Rows from block 2 of a small model that predicts nearness at each pixel, named by matrix and row number. Rows with one number belong to one channel. Each number is 128 + 24 x the weight over its row's rms, rounded and kept within 0 to 255. All counts start at 0. Numbers have three digits each.
After each channel's rows are labels from the 100 images, of 14976, where the channel reaches its highest value: "lies over" is the class under the peak; "top examples" is what is common among them. Only what is clearly more common there than usual is listed. The data: rendered rooms with furniture. In brackets: how many of the 100, against the usual share in percent.
# convs1: 3x3 conv (model.enc.0.2.convs.1.weight, 48x48x3x3, each kernel summed), inputs 0-47
# convs2: expand pointwise conv (model.enc.0.2.convs.2.weight, 96x48x1x1, transposed), outputs 0-47

convs1.31:124127126132125081141151161117153128096092128122096091107143101065114133139121085120123136111120111089097131133147144122092159088096112098123110
convs2.31:161128156100111159085125132110134133141127141120058135142180128128161126128122140123147139113122140149133098120128105128124187128124122127156129
lies over: wall (98 vs 38.6)
top examples: count: zero (50 vs 19.7); green walls (25 vs 8.4)

convs1.0:130135156126139147116126121135122093118119168139148175094139045147102135125096131136094095133142119101116129114117150110122153078103093132120147
convs2.0:126211131124122121108120157137133129132116214110129168147130154131080128112120118129141126126134127155137126124134131122133140110128114128209123
lies over: wall (84 vs 38.6)
top examples: count: zero (40 vs 19.7)

convs1.10:122115129088113138131108095085091068128100134142089098118125151113066126158103131123135113082130127083130118129086132126126118116148131118123106
convs2.10:123151117161130129114120116106136119150152129137190129179134131109090174078131129096072130129126128110121128120209118090128123121154126127128060
lies over: floor (90 vs 38.6)
top examples: count: zero (48 vs 19.7)

convs1.34:109117157113132110131121091118133101119113127134148091093120141118118067108126119123118152127126102067147093099085126098127139104095071124121139
convs2.34:112172141131152152137130102130086139099128167100124153146120128122120132137155087133132125147149126130139170127165091151078127108130115128130126
lies over: ceiling (54 vs 15)
top examples: black walls (26 vs 8.7)

convs1.41:113132119085104096146090120098120121089119111149098129129098139074124145139137086119112133116104115091117124160173119131118106192123133150151122
convs2.41:128115139091108121142158078128131139111104066141116068126144116165141128129144148103057140174097132100113142095149125127126104157112169125113132
lies over: flower (32 vs 0.3)
top examples: flower (45 vs 15.4)

convs1.38:129139117095118085102129126092126101076107135122109135125112105111108096083114094117068113100118148113128115075094131118104122121144091121119124
convs2.38:121180126184151112161123173137113127139189125128098138113070109110125129129128128156141128161090105127117164123130153130124128129127165120157139
lies over: wall (99 vs 38.6)
top examples: count: zero (50 vs 19.7)

convs1.3:125145084115103113112097146125127106102139143131087111109101120145108125085098091130139126102129084115101170081136117113120141098066128143123131
convs2.3:154143124179129158055128127129129143136127133126129135143147145090128126119119127112128128094129127133126061130144127126128130122116098124173128
lies over: floor (69 vs 38.6)
top examples: count: zero (52 vs 19.7)

convs1.6:142130151135142072126147193129112213139125128096099136148125120097127142118143105123101112113116119122122127139133138156147153095120114173120119
convs2.6:134125053056129126137121129159129116110172126129124128120128172129133119152125122079101116127148129132138125116052136180128136138087130132210138
lies over: floor (72 vs 38.6)
top examples: dog (36 vs 15)

convs1.44:085128132106125028115109129124122140144102140165132119146130111076116111111117127130101151130172163098130137139095131108130129140123115120112113
convs2.44:146083116128129127152108172128085163129157089126090064079130116122118118140093122145135127134081123168130128128076128125129130118122130128094184
lies over: wall (97 vs 38.6)
top examples: count: zero (51 vs 19.7); black walls (30 vs 8.7)

convs1.29:128131094108089093120147124079158107126079130087101134087098095090144105148129084103112101123120121104149117109124106110105126094129120128128143
convs2.29:128179130128128111129118193158127117162208128128105149119113046128108118127129119135144128168118127140161152128111189128124124133129156124142123
lies over: ceiling (51 vs 15)
top examples: count: zero (57 vs 19.7)

convs1.15:138118101122091105064111151127096131096121132116131146120115124106091102068103148123129131139126126099128110070133073135124126133105124159119147
convs2.15:106129124184167139117108127132154122132143125120122170122057130094128133128128132125132128143127088120090127169130120132128129116127142118154128
lies over: wall (84 vs 38.6)
top examples: count: zero (41 vs 19.7)

convs1.16:145115147102144089132108120108103150153105107121130099167081113102120092089130163112107151112167139100126126078136139106144164142102154124156116
convs2.16:128017128091136128128135139113124139120138107133128109045127129153129092154116129199130121115129124156107098139115128127130123143070128121112127
lies over: wall (95 vs 38.6)
top examples: count: zero (46 vs 19.7); black walls (29 vs 8.7)

convs1.17:136137120123086139112122111134125097127125156119160111107139121113107181218112110128130105126118114127125108182128124166101151107093121143135119
convs2.17:104155202093101077121129124135194193106136155137132123165151122161126124111130146170125133119124178124143105131133124097121120129156095122114076
lies over: barrel (29 vs 0.9)
top examples: ladder (40 vs 15.3); barrel (38 vs 15.2); largest object: barrel (26 vs 9.6)

convs1.30:117118050133150103129104145129089140125086144152082105112099120081126153174130136107125134113149127093116153141108143112104095135132117110128127
convs2.30:163144060153058128106118136153121128147129071165128106135132121103085129121128127107129104097137131133129127094118168103150129128160135128152127
lies over: floor (81 vs 38.6)
top examples: count: zero (43 vs 19.7)

convs1.36:109140108092113051128125114085118132104122138126121132127108083087116136095097083133106137116101100081139137144110115098098136138116109129132125
convs2.36:189138110131088128128119143127122167132175111149091113113145083109127121144104150128167118127128127130127121095048141127134128128134128123144127
lies over: wall (68 vs 38.6)
top examples: count: zero (57 vs 19.7)

convs1.1:130149099129113092105141158117134101119141130098132105138110135114128073065121112127131128112103118104131155077125158091126136123078123091115090
convs2.1:116078111128126142116126150078127130108046127118173174142072213130176143152094086143129133127133127164138119152144121124131117125092106122140136
lies over: umbrella (45 vs 0.4)
top examples: umbrella (56 vs 15.4); largest object: umbrella (33 vs 6.1)

convs1.42:099118139124146058114109118119097138124108146141124151110109121088127110107108092116125124106160143103110117124177149151098074131156108101096114
convs2.42:127146128160145076175119134175095130131189130127103145128111123095118127138126128128159108194061106127122172127106189174123105131128170117130146
lies over: floor (88 vs 38.6)
top examples: count: zero (43 vs 19.7)

convs1.37:118107120125122089112114161127139103124121123114092085141098130116113096102124131110098111132100081098104143112069127092124091133071115122107124
convs2.37:124123126083127167128156128121143147115057142099124132162162139127195181129131128099102160128126129127129128129138078128127160125130120151124142
lies over: umbrella (29 vs 0.4)
top examples: umbrella (38 vs 15.4)